A small image classifier, trained from scratch: arch caformer, norm layernorm_no_bias.
Rows from block 2 of a small image classifier, named by matrix and row number. Rows with one number belong to one neuron. Each number is 200 + 40 x the weight over its row's rms, rounded and kept within 0 to 999. All counts start at 0. After the name is the row's rms in percent of the matrix's.
After each neuron's rows are labels from the 100 images, of 14848, where the neuron reaches its highest value: "responds to" is what is common among them; "peak on" is the class under the peak. Only what is clearly more common there than usual is listed. The data: drawn branching plants. In brackets: how many of the 100.
# fc1: MLP up (model.blocks.2.mlp.fc1.weight, 256x64), inputs 0-63
# fc2: MLP down (model.blocks.2.mlp.fc2.weight, 64x256, transposed), outputs 0-63

fc1.30,101,154,266,321,197,199,239,231,210,140,167,152,205,198,278,259,194,141,181,127,214,219,189,106,164,285,190,208,172,178,196,163,190,188,204,201,220,275,174,197,152,158,232,175,221,216,215,180,246,190,152,252,202,184,231,162,172,178,211,195,192,237,210,259,240
fc2.30,116,230,234,175,183,233,207,207,149,134,157,241,249,168,209,193,147,192,190,201,162,189,173,313,155,199,207,192,154,121,227,194,291,234,128,264,237,131,167,222,192,251,192,267,238,211,163,170,226,178,176,235,178,169,185,211,228,239,224,239,192,236,168,210,124
responds to: red berries (100)
peak on: foliage (27)

fc1.114,111,167,241,245,257,224,223,204,178,206,154,202,224,193,254,166,247,215,161,193,161,217,141,195,165,245,188,155,208,284,193,213,230,197,140,146,285,269,219,149,176,165,204,262,220,151,188,184,206,215,239,166,153,192,165,240,192,248,131,254,221,94,155,216,214
fc2.114,143,246,197,178,162,158,242,208,140,210,207,160,181,133,161,222,137,172,172,192,139,226,203,215,269,208,223,263,153,196,251,166,227,176,211,239,250,125,196,227,236,174,240,184,162,150,173,159,205,181,117,240,143,274,227,216,210,196,251,186,221,276,284,206,225
responds to: green leaves (37); wide (36)
peak on: foliage (67)

fc1.215,089,214,162,222,265,202,162,240,178,161,171,224,238,250,184,174,133,201,213,243,155,283,234,170,232,249,184,209,217,246,218,251,133,212,153,183,216,239,158,184,196,151,189,225,196,102,184,206,227,153,142,132,249,240,178,249,191,150,251,241,186,281,168,207,162
fc2.215,111,171,178,256,169,159,200,228,134,172,226,217,135,184,260,155,218,271,215,191,247,133,205,237,204,164,183,210,191,128,184,209,241,155,184,189,243,158,238,328,203,263,250,212,211,255,170,184,200,188,227,142,228,230,174,286,164,175,137,195,184,195,195,218,185
responds to: wide (43); white flowers (40)
peak on: wood (33)

fc1.192,097,251,169,215,219,169,174,170,168,137,231,189,165,208,227,152,262,176,201,182,318,213,208,191,233,161,146,189,233,210,259,201,202,111,150,239,232,216,289,186,233,197,219,207,201,195,146,208,214,190,192,173,234,223,249,169,187,174,199,204,228,242,66,181,250
fc2.192,095,146,169,214,195,221,136,236,263,141,234,246,177,172,141,195,282,162,195,162,164,183,204,165,110,186,151,155,165,258,198,173,239,316,204,175,176,207,210,179,143,234,220,187,252,240,241,223,282,216,230,188,189,194,239,228,199,192,188,184,254,193,254,168,212
responds to: thick trunk (60)
peak on: wood (67)

fc1.216,113,218,254,168,166,190,198,160,142,212,160,161,260,197,164,211,245,202,224,235,218,205,159,120,173,243,204,186,231,254,220,173,161,281,136,171,225,208,201,227,226,182,212,273,208,145,219,141,220,96,210,177,270,256,205,189,226,159,196,280,129,236,220,184,207
fc2.216,151,92,221,143,181,182,244,159,196,227,255,172,292,186,248,220,205,198,176,176,207,252,193,215,209,157,136,188,198,198,265,240,190,185,158,202,223,189,223,203,252,230,171,140,144,265,154,259,177,268,236,189,152,208,207,187,108,247,162,176,171,230,189,207,250
responds to: wide (39); pink blossoms (38)
peak on: wood (38)

fc1.249,102,223,232,199,220,234,174,230,174,220,177,237,187,256,99,186,238,232,208,233,231,216,89,162,166,318,183,214,165,207,170,238,155,221,270,145,250,184,144,198,257,243,182,207,265,162,186,254,166,211,190,163,202,193,172,153,130,177,217,209,199,208,209,174,186
fc2.249,069,153,162,257,191,189,213,247,246,187,245,144,174,159,273,200,171,161,212,176,193,162,281,227,238,106,235,265,206,221,234,216,246,135,150,265,191,159,235,291,234,166,231,203,211,206,162,156,158,179,200,169,224,124,201,256,226,182,153,218,194,187,212,223,212
responds to: green leaves (50)
peak on: wood (52)

fc1.97,083,207,229,228,166,208,130,240,246,230,117,115,192,153,165,173,191,203,233,211,247,195,196,246,207,241,275,255,117,221,283,200,202,171,151,211,262,228,228,192,237,238,193,230,209,222,220,201,159,144,165,185,183,203,197,175,233,128,183,158,205,203,101,156,210
fc2.97,100,170,258,174,177,191,166,244,204,146,268,223,209,245,181,114,253,205,148,163,203,107,159,245,147,171,217,145,197,181,282,173,215,268,230,136,154,157,194,195,174,188,199,186,200,187,182,192,230,227,148,253,218,235,270,204,201,255,259,197,261,199,194,247,183
responds to: autumn leaves (48); wide (37)
peak on: ground (70)

fc1.48,104,242,227,129,255,177,212,283,231,214,241,195,204,185,180,158,218,248,229,168,223,273,112,201,233,228,132,208,210,214,182,205,133,198,268,209,242,218,195,171,246,251,129,160,164,155,167,200,224,195,119,229,144,164,182,191,165,253,263,200,204,221,212,131,203
fc2.48,057,166,216,214,172,168,189,165,198,181,137,193,197,262,191,253,204,206,217,188,136,147,238,212,159,186,255,207,185,201,239,148,269,208,116,207,131,189,167,173,185,160,272,268,224,179,189,217,189,214,262,156,257,230,266,262,285,216,169,173,194,191,170,288,198
responds to: red berries (63)
peak on: foliage (38)

fc1.37,083,218,175,212,221,190,185,146,156,235,212,159,209,194,234,207,218,206,189,203,344,149,212,209,244,256,126,213,267,156,280,186,178,162,189,157,268,230,236,154,229,122,223,186,167,230,182,185,171,166,165,156,218,209,277,138,202,177,170,202,201,191,205,247,236
fc2.37,073,180,170,186,233,172,186,211,221,173,172,221,160,194,105,137,273,158,216,216,139,268,194,151,185,171,259,133,232,142,202,222,240,280,229,210,200,227,195,195,179,172,193,219,161,223,174,202,244,175,313,136,122,190,212,230,184,202,155,205,218,254,203,217,251
responds to: thick trunk (68); wide (42)
peak on: wood (85)